{
  "model": "image classifier",
  "dataset": "scattered letters and digits in many colours",
  "train_examples": 97500,
  "image_size": 64,
  "crop_scale_min": 1,
  "horizontal_flip": false,
  "cutout": 0.4,
  "targets": ["count"],
  "num_classes": 6,
  "arch": "vit",
  "norm": "rmsnorm",
  "norm_position": "pre",
  "activation": "gelu",
  "mlp_ratio": 4,
  "head_dim": 32,
  "fused_qkv": false,
  "bias": "qkv",
  "qk_norm": false,
  "layer_scale_init": 0.1,
  "parallel_block": false,
  "dropout": 0.1,
  "inner_norm": false,
  "moe": "top_k",
  "num_experts": 32,
  "moe_every": 2,
  "expert_mlp_ratio": 0.25,
  "experts_per_token": 1,
  "shared_expert": false,
  "patch_size": [8, 8],
  "conv_stem": false,
  "layers": 12,
  "width": 256,
  "positions": "learned",
  "pooling": "mean",
  "mixing": "mixup",
  "loss": "cross_entropy",
  "residual_init": "none",
  "optimizer": "soap",
  "beta2": 0.95,
  "lr": 0.0029,
  "beta1": 0.95,
  "shampoo_beta": 0.95,
  "eps": 1e-08,
  "precondition_frequency": 20,
  "max_precond_dim": 512,
  "one_sided": false,
  "adamw_lr_other_params": 0.00086,
  "grad_clip": 1.0,
  "ema_decay": 0.995,
  "steps": 17600,
  "batch_size": 256,
  "epochs": 46.2,
  "lr_schedule": "cosine",
  "final_lr_fraction": 0.1,
  "warmup_steps": 880,
  "weight_decay": 0.2,
  "adamw_weight_decay_other_params": 0.05
}
Rows from expert 24 of block 3, named by matrix and row number. Rows with one number belong to one neuron. Each number is 50 + 15 x the weight over its row's rms, rounded and kept within 0 to 99. All counts start at 0. After the name is the row's rms in percent of the matrix's.
# up: expert up (model.blocks.3.mlp.up, 32x64x256), inputs 0-63
# down: expert down (model.blocks.3.mlp.down, 32x256x64, transposed), outputs 0-63
up.13 107:58 40 47 50 28 34 64 51 49 67 42 47 36 23 49 57 26 46 37 42 62 45 27 62 73 45 34 39 00 62 52 69 53 63 20 43 42 45 34 51 55 85 41 56 53 52 61 69 59 44 57 54 61 64 39 73 52 94 36 76 40 61 51 83
down.13 104:67 39 29 42 58 70 51 65 67 44 52 42 42 39 65 37 53 41 37 53 56 45 59 55 54 41 37 35 56 37 52 63 69 62 75 62 53 48 48 69 43 47 69 69 52 47 75 49 76 22 77 61 45 63 55 57 48 68 49 37 48 29 69 45
up.14 110:35 41 73 44 02 51 49 42 29 51 81 50 61 69 45 58 67 61 72 59 35 29 54 28 56 67 44 44 58 47 54 40 33 42 25 21 36 38 36 51 83 58 16 56 44 36 34 43 45 68 47 67 31 52 97 42 57 41 54 54 41 50 36 10
down.14 110:46 63 45 56 64 29 59 45 32 29 58 48 45 51 35 18 33 46 51 60 66 67 70 60 46 72 48 48 63 26 50 48 53 65 13 88 61 62 54 57 58 59 58 37 73 51 67 21 46 42 32 35 56 66 23 55 48 47 54 42 63 64 71 42
up.15 080:70 61 53 59 63 44 39 71 73 62 50 67 82 66 32 40 60 49 53 69 51 63 26 31 35 25 86 40 81 52 74 28 76 60 59 65 36 28 57 43 44 28 51 07 22 46 52 41 32 66 69 28 79 29 87 39 26 23 70 54 45 49 45 52
down.15 091:41 51 40 64 50 53 48 60 68 37 79 60 35 80 71 80 43 47 56 34 69 37 13 34 46 53 79 50 48 53 65 51 51 66 31 47 40 45 52 18 61 58 38 62 70 59 62 62 54 56 29 54 52 48 50 52 50 52 46 58 38 65 41 37
up.16 101:47 38 48 53 26 78 54 92 62 49 52 60 65 46 46 68 52 70 70 43 63 30 37 62 57 31 33 60 55 53 41 35 42 45 76 58 28 50 45 64 37 51 65 30 51 61 61 43 61 30 45 40 38 39 84 55 56 57 67 45 20 44 62 58
down.16 100:32 59 51 37 52 39 63 52 60 46 58 20 36 64 52 29 54 55 50 64 48 70 59 34 52 60 56 58 66 51 40 64 20 61 69 29 47 58 31 35 40 35 34 42 56 30 51 79 39 66 52 18 53 60 16 33 31 46 23 50 62 45 60 42
up.17 085:44 42 49 52 47 37 68 56 52 48 50 71 68 57 65 49 40 78 29 46 55 13 73 41 47 27 54 42 69 53 68 39 41 69 40 65 43 26 91 49 47 30 80 57 54 60 50 54 50 56 71 58 50 64 72 63 72 40 43 43 43 37 58 57
down.17 091:64 67 36 52 49 31 52 29 40 50 50 41 49 25 21 44 45 76 73 35 80 30 44 21 47 43 45 54 53 36 52 12 57 43 50 33 53 27 32 48 22 51 62 32 75 46 38 34 18 60 57 43 39 47 68 43 41 39 43 75 59 43 56 41
up.18 116:20 19 54 25 84 35 42 37 48 62 60 49 45 41 40 58 63 57 42 34 38 70 57 41 66 68 43 44 66 24 60 26 62 56 47 82 31 50 63 66 37 20 66 45 31 37 52 57 83 15 45 66 46 42 30 64 32 35 71 35 45 71 36 73
down.18 111:53 63 62 69 33 46 43 52 51 56 48 25 58 62 16 48 35 40 51 39 53 27 39 64 56 62 57 62 48 41 51 38 63 45 41 45 52 48 20 27 61 91 77 39 57 80 40 44 20 78 44 44 55 54 68 31 68 76 34 44 41 28 18 40
up.19 129:58 58 61 55 84 35 58 40 41 72 39 72 48 27 33 29 46 66 80 68 45 51 44 56 61 61 40 52 65 43 46 63 10 48 44 53 77 51 69 53 49 35 63 52 50 33 35 59 36 31 49 46 55 24 83 46 68 63 71 50 45 69 48 53
down.19 114:73 41 51 59 29 64 87 52 28 51 51 50 47 51 40 60 60 36 36 66 37 27 46 52 51 57 66 31 45 55 57 53 31 42 53 30 59 61 16 55 40 45 51 38 56 45 38 29 69 64 68 63 54 71 84 48 49 45 39 55 47 29 66 57
up.20 084:53 34 46 22 75 44 38 69 61 32 44 42 21 51 53 47 48 56 59 71 63 26 60 67 51 26 20 57 33 24 60 41 44 55 58 62 53 74 64 26 38 75 69 36 55 58 53 43 55 57 50 39 25 63 40 28 50 38 49 46 12 54 47 34
down.20 093:40 56 60 67 67 25 53 37 50 65 32 43 46 55 46 53 69 51 43 78 43 45 27 26 61 59 43 57 41 73 55 44 73 49 63 37 53 60 44 70 62 66 49 46 70 33 66 39 51 26 52 59 40 63 49 31 55 62 60 51 53 67 36 57
up.21 094:48 28 48 72 64 34 59 40 51 34 61 66 61 59 59 26 20 54 37 45 54 60 63 55 72 53 36 33 64 41 56 42 43 47 71 69 41 64 57 37 49 22 54 49 50 44 66 71 52 40 59 46 47 61 11 58 46 47 45 44 44 52 32 42
down.21 097:56 59 46 59 59 59 56 23 48 39 58 45 47 51 52 48 57 39 75 51 70 98 28 51 51 38 68 74 34 64 52 57 46 49 51 51 50 37 38 44 45 52 37 50 86 46 56 27 54 76 59 32 46 18 37 75 60 52 52 52 36 38 49 57
up.22 091:48 42 60 54 50 54 60 47 59 62 59 52 41 45 60 76 12 62 12 55 74 49 58 32 59 91 39 89 48 60 58 29 61 40 28 22 58 51 43 75 59 27 43 54 37 32 72 43 44 72 30 43 42 56 42 49 49 70 34 39 53 58 45 56
down.22 099:46 50 48 56 20 33 36 54 69 35 54 25 68 48 38 58 43 65 54 40 50 77 40 45 24 60 48 71 55 30 49 46 76 60 34 64 55 42 17 38 63 46 48 50 29 29 68 89 50 27 61 50 48 43 37 40 36 43 39 29 57 70 80 57
up.23 092:50 32 54 44 72 34 59 60 62 48 29 28 85 44 47 71 44 41 31 43 47 61 29 63 64 63 34 47 65 45 41 83 63 54 38 83 24 52 59 51 47 55 54 53 55 35 60 33 99 59 48 42 60 54 62 35 26 54 51 46 50 20 44 51
down.23 098:48 39 40 34 40 54 36 50 55 59 66 35 24 65 44 41 30 35 48 59 70 35 34 60 65 58 32 36 53 67 56 51 33 56 59 47 47 46 05 21 59 45 51 63 73 66 67 67 56 48 31 50 35 42 74 47 62 51 31 71 52 46 76 55
up.24 125:52 73 31 46 33 39 57 62 44 39 35 40 54 66 63 36 61 45 57 80 57 56 38 37 54 50 53 40 53 45 57 63 35 36 68 53 76 46 80 54 07 52 63 61 28 57 26 53 83 72 54 22 56 59 58 52 55 55 27 66 29 48 64 61
down.24 124:61 34 26 60 64 46 78 53 56 58 51 93 53 40 51 45 65 27 61 35 59 32 55 45 82 49 54 48 06 53 42 16 46 39 40 55 62 35 44 45 78 39 33 49 60 29 46 52 49 59 58 68 39 33 61 89 60 48 30 70 32 56 67 67
up.25 099:45 73 82 23 30 72 70 16 54 62 45 35 59 54 75 37 54 34 45 65 44 27 61 63 73 74 29 65 23 33 42 71 34 54 26 48 70 47 62 56 60 52 40 68 43 37 54 61 31 44 68 55 52 64 39 59 56 41 58 36 62 33 35 62
down.25 098:57 56 24 28 66 43 47 74 53 55 38 48 50 62 59 50 51 50 72 33 61 44 71 37 42 59 52 56 75 49 69 31 60 41 41 43 48 44 18 75 58 71 73 44 39 16 27 46 45 57 21 38 51 47 47 40 45 30 33 43 53 53 57 44
up.26 077:55 55 70 52 34 40 60 46 57 39 37 04 55 56 46 63 34 37 72 50 43 34 47 40 64 29 39 61 59 42 46 84 64 57 95 63 63 52 46 41 42 48 34 30 61 62 60 72 44 52 51 35 56 47 65 45 43 65 55 46 37 61 48 34
down.26 087:59 37 43 71 76 64 34 50 66 54 41 73 42 41 55 34 51 76 35 61 68 62 43 78 43 23 49 57 53 53 56 63 70 38 30 47 37 34 58 52 46 61 36 40 31 48 56 58 69 44 46 61 65 79 09 65 47 45 67 63 59 76 31 70
up.27 093:16 51 43 40 55 41 60 42 50 44 55 58 53 23 41 56 36 41 73 58 50 60 61 44 42 50 59 57 62 51 72 55 76 26 77 49 55 56 29 36 38 46 45 39 45 44 64 61 61 30 31 36 53 76 79 54 41 45 37 62 45 47 41 43
down.27 094:60 20 44 53 45 75 34 32 54 68 48 58 43 35 38 33 39 74 49 52 60 53 42 65 47 33 53 58 37 59 29 94 49 36 50 76 63 86 49 35 52 34 47 63 76 69 46 38 29 41 46 64 24 42 42 43 25 50 71 54 72 55 76 59
up.28 108:61 62 57 39 79 48 60 29 70 55 40 73 46 79 49 54 63 19 48 72 49 43 46 52 79 33 42 32 72 58 64 32 48 45 36 70 32 72 66 45 27 73 42 56 50 53 66 36 68 53 40 47 26 39 55 53 75 24 84 50 65 46 46 42
down.28 105:72 40 61 31 65 50 55 63 39 47 50 47 53 65 46 50 26 31 78 63 65 29 38 51 38 60 51 52 41 32 26 55 61 28 62 21 39 56 53 43 41 27 84 47 38 49 62 75 35 44 44 41 70 52 70 60 67 61 40 57 31 45 57 40
up.29 092:60 45 53 24 31 43 47 40 60 38 31 56 20 84 56 46 67 58 33 60 61 68 33 56 37 51 66 69 82 31 23 61 39 31 34 35 58 42 75 37 50 60 36 17 74 45 54 44 42 38 38 74 61 60 59 88 33 39 62 48 41 58 54 49
down.29 099:47 90 42 51 64 42 31 40 41 39 49 52 59 63 36 36 50 58 44 51 68 33 53 73 25 47 55 66 43 66 56 65 58 50 15 57 51 56 53 45 40 49 36 44 46 52 71 53 50 31 78 69 56 29 28 27 40 66 50 22 49 32 37 53
up.30 095:53 68 46 49 48 44 51 82 20 34 44 24 59 53 33 38 48 69 44 44 65 46 30 57 51 68 37 53 44 36 37 55 35 44 69 47 36 48 57 53 48 54 58 69 57 43 39 28 35 43 39 37 35 75 70 56 63 67 44 45 26 30 59 36
down.30 095:68 40 37 54 69 43 55 29 54 61 41 54 29 52 57 60 39 47 51 55 50 34 34 45 46 40 56 28 58 52 60 66 34 54 38 60 49 32 58 54 70 53 45 50 52 71 57 63 36 49 38 45 73 58 11 56 45 41 43 33 39 26 60 35
up.31 095:36 46 60 54 46 43 29 42 67 63 67 26 32 64 18 30 79 46 50 40 26 46 76 40 15 40 41 73 59 48 63 62 69 41 45 38 46 46 58 36 67 35 39 72 43 70 39 85 17 57 60 28 60 32 37 58 62 50 38 89 25 58 30 16
down.31 102:35 64 64 41 30 76 45 42 43 63 54 34 42 61 54 52 50 53 65 54 41 82 66 23 56 36 51 74 30 30 65 11 67 48 34 65 52 26 74 55 33 31 48 49 41 64 59 74 61 38 69 42 54 29 25 52 63 53 56 64 54 39 57 56
up.32 095:42 43 51 61 44 47 52 53 28 38 63 30 48 25 65 61 37 70 20 09 50 27 70 53 62 51 48 55 76 39 66 62 48 36 45 63 24 60 55 23 52 86 32 40 39 46 57 61 23 64 22 47 44 74 90 32 52 74 70 29 29 53 72 59
down.32 095:13 80 60 35 64 50 37 63 50 58 59 57 42 44 37 58 45 62 53 86 52 66 43 44 42 43 37 54 58 16 31 69 65 48 58 66 53 70 20 52 56 76 50 29 55 37 46 40 47 42 54 57 62 42 14 46 81 38 33 48 61 63 62 55
up.33 105:68 47 67 29 65 45 44 45 49 57 41 63 50 57 59 54 53 51 64 38 23 49 48 58 72 65 45 36 53 60 56 46 62 52 58 45 50 41 51 47 40 43 16 64 68 60 54 48 58 07 61 48 57 51 60 39 46 51 50 56 63 60 34 32
down.33 101:70 50 58 38 73 53 63 48 54 52 53 68 26 55 38 61 34 57 37 60 67 79 49 51 39 11 66 76 79 55 65 57 55 51 55 69 45 44 40 67 48 37 55 33 64 60 71 30 44 37 57 41 53 35 37 59 57 51 56 58 51 33 75 35
up.34 085:57 60 48 78 30 51 48 55 33 61 72 60 61 12 39 24 50 47 73 24 58 41 44 23 22 58 65 37 60 49 41 52 59 45 61 90 43 64 41 45 36 51 46 45 28 57 83 62 74 55 53 57 46 44 18 75 08 40 47 57 62 38 80 52
down.34 092:59 21 69 47 69 57 49 81 47 52 49 54 27 75 64 63 52 46 65 45 47 51 35 43 36 51 47 92 66 48 33 58 25 39 62 31 37 66 08 46 25 42 38 69 78 46 47 58 50 35 48 44 68 41 48 15 58 56 38 82 44 30 53 47
up.35 101:66 65 46 71 40 47 36 52 46 48 66 16 54 49 54 62 43 54 43 44 62 17 42 59 34 46 56 42 08 18 51 43 65 25 57 63 49 45 56 23 31 66 64 57 61 31 59 56 30 50 65 48 64 23 22 47 36 62 62 54 51 40 46 42
down.35 097:34 50 54 38 52 52 48 71 46 25 45 45 61 31 41 43 55 53 30 61 58 37 80 60 55 44 38 52 44 43 36 42 26 42 70 76 55 39 11 38 76 63 54 26 62 93 68 34 48 66 39 62 39 70 53 71 71 40 25 54 44 76 43 57
up.36 102:39 86 29 19 77 58 45 28 70 70 34 68 54 41 50 28 53 43 30 27 54 83 66 20 46 48 40 48 54 60 46 52 53 28 33 45 53 44 34 49 64 53 57 70 37 41 28 67 37 41 59 32 49 58 53 58 80 65 64 60 56 44 63 54
down.36 104:37 39 46 58 25 50 18 66 33 49 41 54 61 56 69 74 72 37 74 37 62 17 47 57 61 67 48 21 43 38 56 43 62 54 43 43 28 42 61 57 23 99 30 50 67 44 47 63 58 51 23 59 36 61 59 66 49 40 48 76 43 52 32 42
up.37 116:48 73 58 36 57 35 39 55 57 27 40 57 41 26 53 51 70 64 47 68 60 82 61 54 41 37 36 45 42 30 26 63 58 34 83 50 53 48 58 57 61 22 51 40 56 42 44 49 69 55 53 59 51 38 54 57 34 55 55 48 53 05 56 43
down.37 112:64 33 61 47 34 67 66 29 44 67 40 47 60 44 42 52 49 56 45 34 48 20 24 60 43 60 73 19 42 56 60 40 48 38 31 28 69 35 73 48 62 46 44 54 44 53 52 65 54 47 34 64 64 19 47 38 66 33 21 33 32 43 13 48
up.38 114:30 69 46 35 56 25 72 38 43 34 46 56 64 41 54 36 51 51 76 68 51 86 57 64 61 66 52 61 73 76 53 98 51 59 66 43 39 53 42 57 33 40 30 54 33 45 33 56 59 59 41 47 72 27 90 47 62 63 43 57 51 46 58 80
down.38 107:50 52 45 41 21 61 46 77 39 60 52 35 55 16 49 42 78 65 36 57 47 38 44 53 64 46 39 46 43 77 36 72 43 56 27 52 53 43 53 47 35 55 52 49 73 47 35 75 51 82 50 74 34 50 76 57 61 49 67 62 70 52 68 47
up.39 107:38 07 74 40 61 33 40 67 48 47 53 25 57 34 34 44 32 39 20 51 65 60 61 34 48 38 16 59 34 49 42 69 51 47 41 55 31 54 45 44 52 68 28 38 57 43 32 66 55 32 41 68 35 55 64 40 51 45 35 63 62 57 65 73
down.39 105:49 88 28 30 75 27 37 36 69 43 57 22 58 72 49 44 35 65 64 52 52 27 42 61 53 46 40 28 20 40 49 85 64 78 72 76 50 42 27 50 44 59 49 53 65 53 51 35 66 70 58 34 34 36 17 46 49 46 48 64 45 59 80 44
up.40 097:32 28 59 91 65 59 43 46 82 45 43 54 49 55 46 67 79 75 45 47 52 26 43 77 75 57 50 55 79 31 54 57 60 54 59 52 30 54 59 48 54 59 55 44 40 74 66 54 42 39 67 68 58 56 87 33 56 32 59 35 45 70 31 27
down.40 103:37 63 56 45 72 69 27 57 32 25 64 66 52 46 51 71 32 26 74 57 40 40 42 27 53 67 41 45 67 43 41 24 59 71 21 24 52 53 32 53 47 61 29 46 60 40 70 53 51 64 54 53 35 68 08 61 54 64 34 42 32 56 33 83
up.41 129:51 55 48 35 48 56 77 52 57 50 47 37 32 37 49 51 52 51 59 77 70 18 24 59 34 48 39 45 58 46 61 53 41 65 48 52 67 54 53 50 10 44 74 43 23 53 44 37 43 38 48 31 22 70 70 72 59 20 11 72 44 38 66 59
down.41 113:78 36 42 35 30 42 83 30 54 49 54 38 56 41 49 53 59 50 16 31 31 38 63 29 61 41 50 41 28 59 26 39 35 52 28 50 55 58 48 56 68 69 62 69 64 46 35 19 34 44 66 37 59 84 48 67 66 42 14 48 62 40 56 45
up.42 111:54 72 42 38 02 31 73 32 23 31 31 20 73 65 86 77 39 46 43 51 50 68 55 16 74 38 36 81 41 46 45 43 28 54 19 40 62 56 37 69 58 74 44 52 62 67 53 62 48 42 45 49 42 52 76 33 35 45 59 46 46 22 54 52
down.42 103:32 45 39 58 60 39 64 29 66 62 47 64 42 64 50 33 43 34 61 52 32 55 47 42 47 39 46 49 44 47 45 55 38 35 37 37 64 67 61 50 52 58 54 43 48 39 38 65 77 36 47 51 50 32 00 59 41 48 55 53 49 54 37 43
up.43 098:82 35 39 37 41 58 38 32 63 30 50 57 29 63 41 63 82 51 42 54 26 31 58 36 24 62 67 11 39 67 37 60 61 45 39 51 60 71 44 41 50 45 36 49 47 43 45 37 62 44 66 57 53 40 75 48 50 59 62 79 55 54 58 36
down.43 103:43 42 65 31 61 48 21 55 36 59 40 13 49 29 55 43 68 37 61 60 77 40 70 79 25 60 33 57 57 63 35 57 50 41 22 74 56 42 78 49 40 54 51 57 42 20 26 55 44 56 53 49 44 73 41 53 47 37 31 54 73 57 45 43
up.44 107:67 77 33 63 47 67 65 42 57 77 62 40 56 54 38 63 37 20 47 76 69 29 22 55 33 38 60 35 51 53 21 53 57 55 72 45 64 37 58 57 41 37 39 26 32 28 56 53 42 64 55 33 51 93 40 68 69 48 28 65 57 19 56 51
down.44 096:43 74 53 57 34 67 47 42 61 34 48 46 45 27 42 59 75 50 57 37 49 31 53 41 40 58 57 36 52 36 57 32 40 48 22 55 63 75 56 36 46 30 51 64 64 52 67 14 54 37 44 15 62 56 61 67 23 71 47 54 40 62 67 42
up.45 091:66 75 44 56 60 63 62 47 75 58 38 47 38 51 73 49 25 39 44 66 27 64 31 56 80 59 23 85 66 48 41 50 46 46 66 54 64 43 43 52 64 40 66 66 51 52 27 65 40 35 57 51 40 67 49 28 77 35 42 37 61 47 55 86
down.45 099:17 65 21 45 19 84 52 61 37 67 36 50 77 27 70 50 45 23 47 63 73 40 43 43 67 57 61 37 44 50 58 82 62 45 31 54 38 57 68 58 31 74 50 48 51 32 66 65 67 38 37 76 30 54 48 57 41 58 32 42 61 57 60 31
up.46 091:42 52 55 68 57 73 48 44 41 53 35 65 46 59 60 34 66 36 32 59 70 52 48 40 55 63 59 62 14 51 41 40 65 73 32 73 56 43 29 75 28 25 72 55 58 37 38 44 29 57 46 35 52 80 65 62 47 41 47 56 64 57 35 50
down.46 089:37 50 68 66 58 46 38 44 44 28 26 67 56 42 54 51 33 52 82 51 53 40 45 44 89 28 19 43 44 36 64 61 31 42 65 69 38 44 55 42 41 19 54 35 54 39 08 29 41 45 60 63 41 52 60 57 47 67 84 52 29 40 81 45
up.47 097:56 49 34 76 08 47 55 59 31 36 46 51 45 22 33 55 70 44 54 45 50 50 29 26 77 58 55 64 48 80 34 60 52 44 75 47 62 46 45 41 47 67 39 59 46 45 76 54 52 45 55 59 50 61 51 68 59 43 45 51 52 27 50 23
down.47 098:68 58 28 34 32 29 47 53 77 32 57 48 57 84 56 53 71 54 31 35 53 74 52 56 44 50 63 87 46 44 50 41 34 59 47 48 64 59 32 51 36 53 64 52 38 49 39 63 58 32 35 47 73 52 00 54 50 54 39 57 48 54 47 49
up.48 088:52 49 64 74 32 62 64 62 29 31 30 37 50 60 49 34 50 48 75 30 59 24 57 34 30 63 55 62 55 74 57 29 63 50 14 34 54 64 52 65 34 22 33 60 44 66 45 74 60 50 45 62 37 41 89 44 44 46 56 42 32 69 59 54
down.48 092:53 10 37 62 35 68 47 50 41 58 32 48 37 63 40 46 37 52 79 43 54 45 94 54 21 38 43 41 44 59 37 66 51 56 64 48 64 77 51 32 59 31 28 62 27 33 40 34 43 45 43 71 41 59 35 39 64 55 78 51 49 54 56 46
up.49 085:33 67 43 39 55 50 66 54 46 56 63 62 50 35 54 32 35 66 61 47 43 42 55 30 54 42 74 68 59 70 52 80 29 17 61 35 46 59 36 53 44 56 27 73 24 32 50 54 44 77 39 65 47 78 67 46 74 52 34 60 71 24 59 46
down.49 081:42 86 50 66 81 85 35 88 32 55 43 52 53 62 61 64 57 58 57 64 34 44 51 47 42 43 37 43 77 35 64 36 52 40 70 43 53 45 41 53 44 35 73 31 67 38 67 54 44 52 13 67 55 47 66 54 30 62 73 48 39 32 96 38
up.50 086:38 46 38 76 67 47 42 48 51 51 61 71 56 43 64 62 37 56 52 58 32 20 38 52 40 07 71 39 52 65 35 65 33 53 41 47 54 31 60 51 49 23 54 52 81 38 45 45 66 52 43 56 51 91 38 62 76 63 35 62 27 65 58 56
down.50 098:34 46 55 50 57 57 69 51 46 39 61 31 91 37 32 48 58 38 52 28 69 51 44 42 63 70 45 44 72 37 75 32 52 33 25 78 32 36 38 59 34 28 19 48 20 60 70 19 42 61 36 54 53 28 51 41 17 48 30 58 28 26 35 49
up.51 106:69 73 32 65 37 57 25 44 45 48 58 28 42 37 44 42 55 40 38 53 38 49 51 44 74 34 35 63 50 36 69 49 75 62 66 34 49 47 33 26 46 65 34 81 45 58 49 59 35 55 80 53 42 63 83 22 49 56 65 39 42 38 62 36
down.51 099:59 69 56 61 72 61 49 80 53 51 64 47 22 46 63 46 51 35 20 63 67 92 65 54 57 67 23 09 48 38 23 38 43 45 42 33 61 57 33 49 42 59 52 40 25 61 42 53 73 51 52 12 42 47 07 50 26 15 33 42 45 45 60 64
up.52 107:54 28 18 63 67 67 56 58 56 87 47 55 70 52 78 49 47 52 26 75 03 60 53 75 39 58 21 66 23 30 51 24 51 52 64 66 74 44 44 57 50 74 48 41 81 43 63 45 32 57 51 38 66 62 68 30 66 34 36 57 65 48 50 61
down.52 098:58 68 44 41 15 37 48 30 46 55 60 33 48 72 51 72 45 40 44 41 33 55 72 55 40 72 65 49 55 35 52 39 36 26 53 62 45 50 59 47 40 68 48 45 33 48 40 61 50 61 63 41 50 56 54 61 54 56 61 47 49 71 65 68
up.53 094:47 45 71 93 39 47 62 30 45 41 47 85 64 65 28 29 48 53 36 40 42 62 39 45 39 64 55 61 52 64 49 50 32 60 51 71 48 30 23 41 44 33 50 49 32 47 51 82 66 40 82 60 39 60 28 64 49 48 62 52 44 59 24 63
down.53 091:43 63 83 40 44 60 55 53 48 52 55 50 44 46 34 72 49 51 44 37 73 40 54 73 39 40 67 54 58 64 30 40 41 60 51 73 75 61 70 41 73 51 38 77 60 38 47 65 44 38 25 42 45 63 29 38 57 64 41 45 63 63 60 57
up.54 081:62 55 42 52 52 40 41 37 77 67 25 75 54 48 57 47 31 70 39 54 45 21 78 71 40 56 73 38 85 57 41 43 59 58 52 45 30 25 28 46 45 61 52 52 27 35 45 43 37 42 52 54 56 38 54 38 69 65 35 42 44 51 41 63
down.54 083:33 35 77 47 75 77 53 76 51 54 34 26 64 27 44 52 54 70 68 45 68 62 37 55 65 45 49 46 71 55 39 61 48 52 51 81 57 55 67 59 19 39 53 16 46 64 24 71 54 56 44 66 70 53 54 42 45 69 25 46 48 71 42 35
up.55 115:78 57 43 47 70 50 45 46 55 31 59 33 55 68 30 56 37 64 52 44 54 42 47 31 51 59 44 42 81 49 68 28 73 79 13 44 51 49 39 80 52 52 33 72 35 30 53 59 40 56 33 65 58 45 47 18 39 55 63 63 28 73 53 20
down.55 111:16 36 67 63 50 45 46 43 38 35 58 40 41 63 40 63 47 34 46 48 62 62 61 76 49 71 41 71 33 45 39 35 71 41 27 25 65 22 52 13 41 50 43 48 30 48 57 45 43 48 77 30 29 75 51 58 63 25 59 51 32 44 43 56
up.56 110:45 51 57 65 40 49 70 57 69 47 31 32 09 13 31 75 54 54 40 41 56 69 42 47 56 54 37 62 44 59 42 65 55 43 32 61 46 48 46 50 66 46 74 62 70 41 46 56 47 57 67 62 51 43 39 46 27 74 54 46 41 37 66 56
down.56 105:73 32 51 54 51 56 19 33 70 58 36 57 25 33 45 41 45 66 36 80 51 49 58 71 52 54 47 39 44 43 47 61 82 38 64 37 68 52 25 48 49 19 49 41 46 50 78 50 53 58 41 38 39 35 49 73 46 47 41 49 47 12 73 53
up.57 086:55 67 58 34 59 43 53 57 51 36 28 75 48 38 48 60 52 43 64 39 32 33 41 74 75 32 75 52 57 61 38 15 53 29 60 70 43 74 48 52 47 47 68 16 46 68 61 47 69 77 42 43 41 51 81 51 55 35 55 65 42 64 41 40
down.57 097:20 60 33 46 42 41 26 61 17 38 30 53 17 54 24 45 40 77 77 56 61 68 61 52 49 33 38 67 48 55 25 31 38 43 68 61 41 49 61 61 57 63 25 49 42 00 44 36 46 25 54 49 39 57 40 47 59 41 73 23 48 74 36 71
up.58 110:55 92 47 39 19 51 45 38 64 37 61 71 48 36 74 26 59 50 49 38 58 50 68 46 37 48 16 66 43 45 68 54 44 41 21 13 33 45 58 48 61 74 33 59 35 51 44 89 42 59 45 55 31 37 33 54 44 74 75 56 40 72 42 58
down.58 112:57 10 45 56 56 45 18 51 32 55 55 44 66 69 39 29 54 61 44 17 44 42 73 39 38 59 40 63 53 57 44 64 26 60 94 56 57 54 82 45 57 51 70 52 48 25 43 29 53 45 40 59 48 71 31 49 54 24 54 42 49 51 63 80
up.59 106:60 43 41 39 55 30 39 43 55 80 34 38 78 82 20 44 46 38 34 61 65 60 64 58 61 45 55 55 73 67 55 44 60 68 41 50 45 60 34 40 54 63 32 65 49 41 17 56 45 31 42 58 53 59 61 34 34 51 51 64 53 39 41 58
down.59 108:44 61 37 63 43 54 40 54 49 65 21 52 68 53 59 44 60 85 77 84 55 52 61 57 66 44 58 25 38 63 73 58 49 70 32 77 46 37 65 74 49 73 57 49 36 66 05 46 42 64 24 57 55 78 33 31 44 78 54 57 43 73 44 50
up.60 105:45 59 53 32 17 52 35 55 21 59 51 76 55 44 38 54 56 42 58 58 73 54 51 46 50 43 50 77 79 52 63 63 45 58 16 72 53 59 45 29 65 69 51 67 47 58 64 48 52 35 45 55 67 56 61 46 85 66 48 47 76 49 39 57
down.60 109:42 43 60 48 64 69 73 52 70 32 57 50 52 32 51 50 58 24 52 25 55 61 50 45 65 45 69 54 61 57 47 19 62 44 45 77 51 46 45 56 42 57 76 75 65 76 26 40 24 35 29 58 68 54 84 36 29 56 67 45 41 51 52 72
up.61 084:49 43 46 68 65 61 43 54 45 31 23 59 51 25 33 37 54 54 57 10 40 37 63 68 51 50 33 50 46 45 58 31 95 44 46 50 38 75 15 53 62 52 80 38 61 65 38 36 53 67 82 42 50 22 60 44 38 38 45 49 37 86 55 77
down.61 084:48 45 62 52 21 46 65 71 36 42 34 35 60 44 79 66 66 66 53 52 41 72 60 34 27 54 48 45 47 33 64 74 33 56 47 43 60 38 41 62 58 66 64 49 75 20 60 51 60 53 55 41 47 49 79 61 50 77 65 76 59 44 69 51
up.62 096:48 58 33 47 30 30 39 80 43 60 37 56 37 62 51 54 49 57 58 52 36 38 48 63 54 58 37 32 44 72 52 15 70 63 44 44 59 29 45 45 35 57 67 39 58 39 55 40 69 45 65 38 45 50 47 67 59 65 41 16 70 33 22 48
down.62 102:55 28 48 53 58 62 63 45 52 85 66 63 46 63 30 51 42 26 48 28 54 80 55 39 39 40 40 40 27 45 52 26 49 48 42 72 70 37 15 18 46 41 33 64 27 68 46 66 35 50 34 43 56 68 77 42 51 54 48 51 49 52 66 55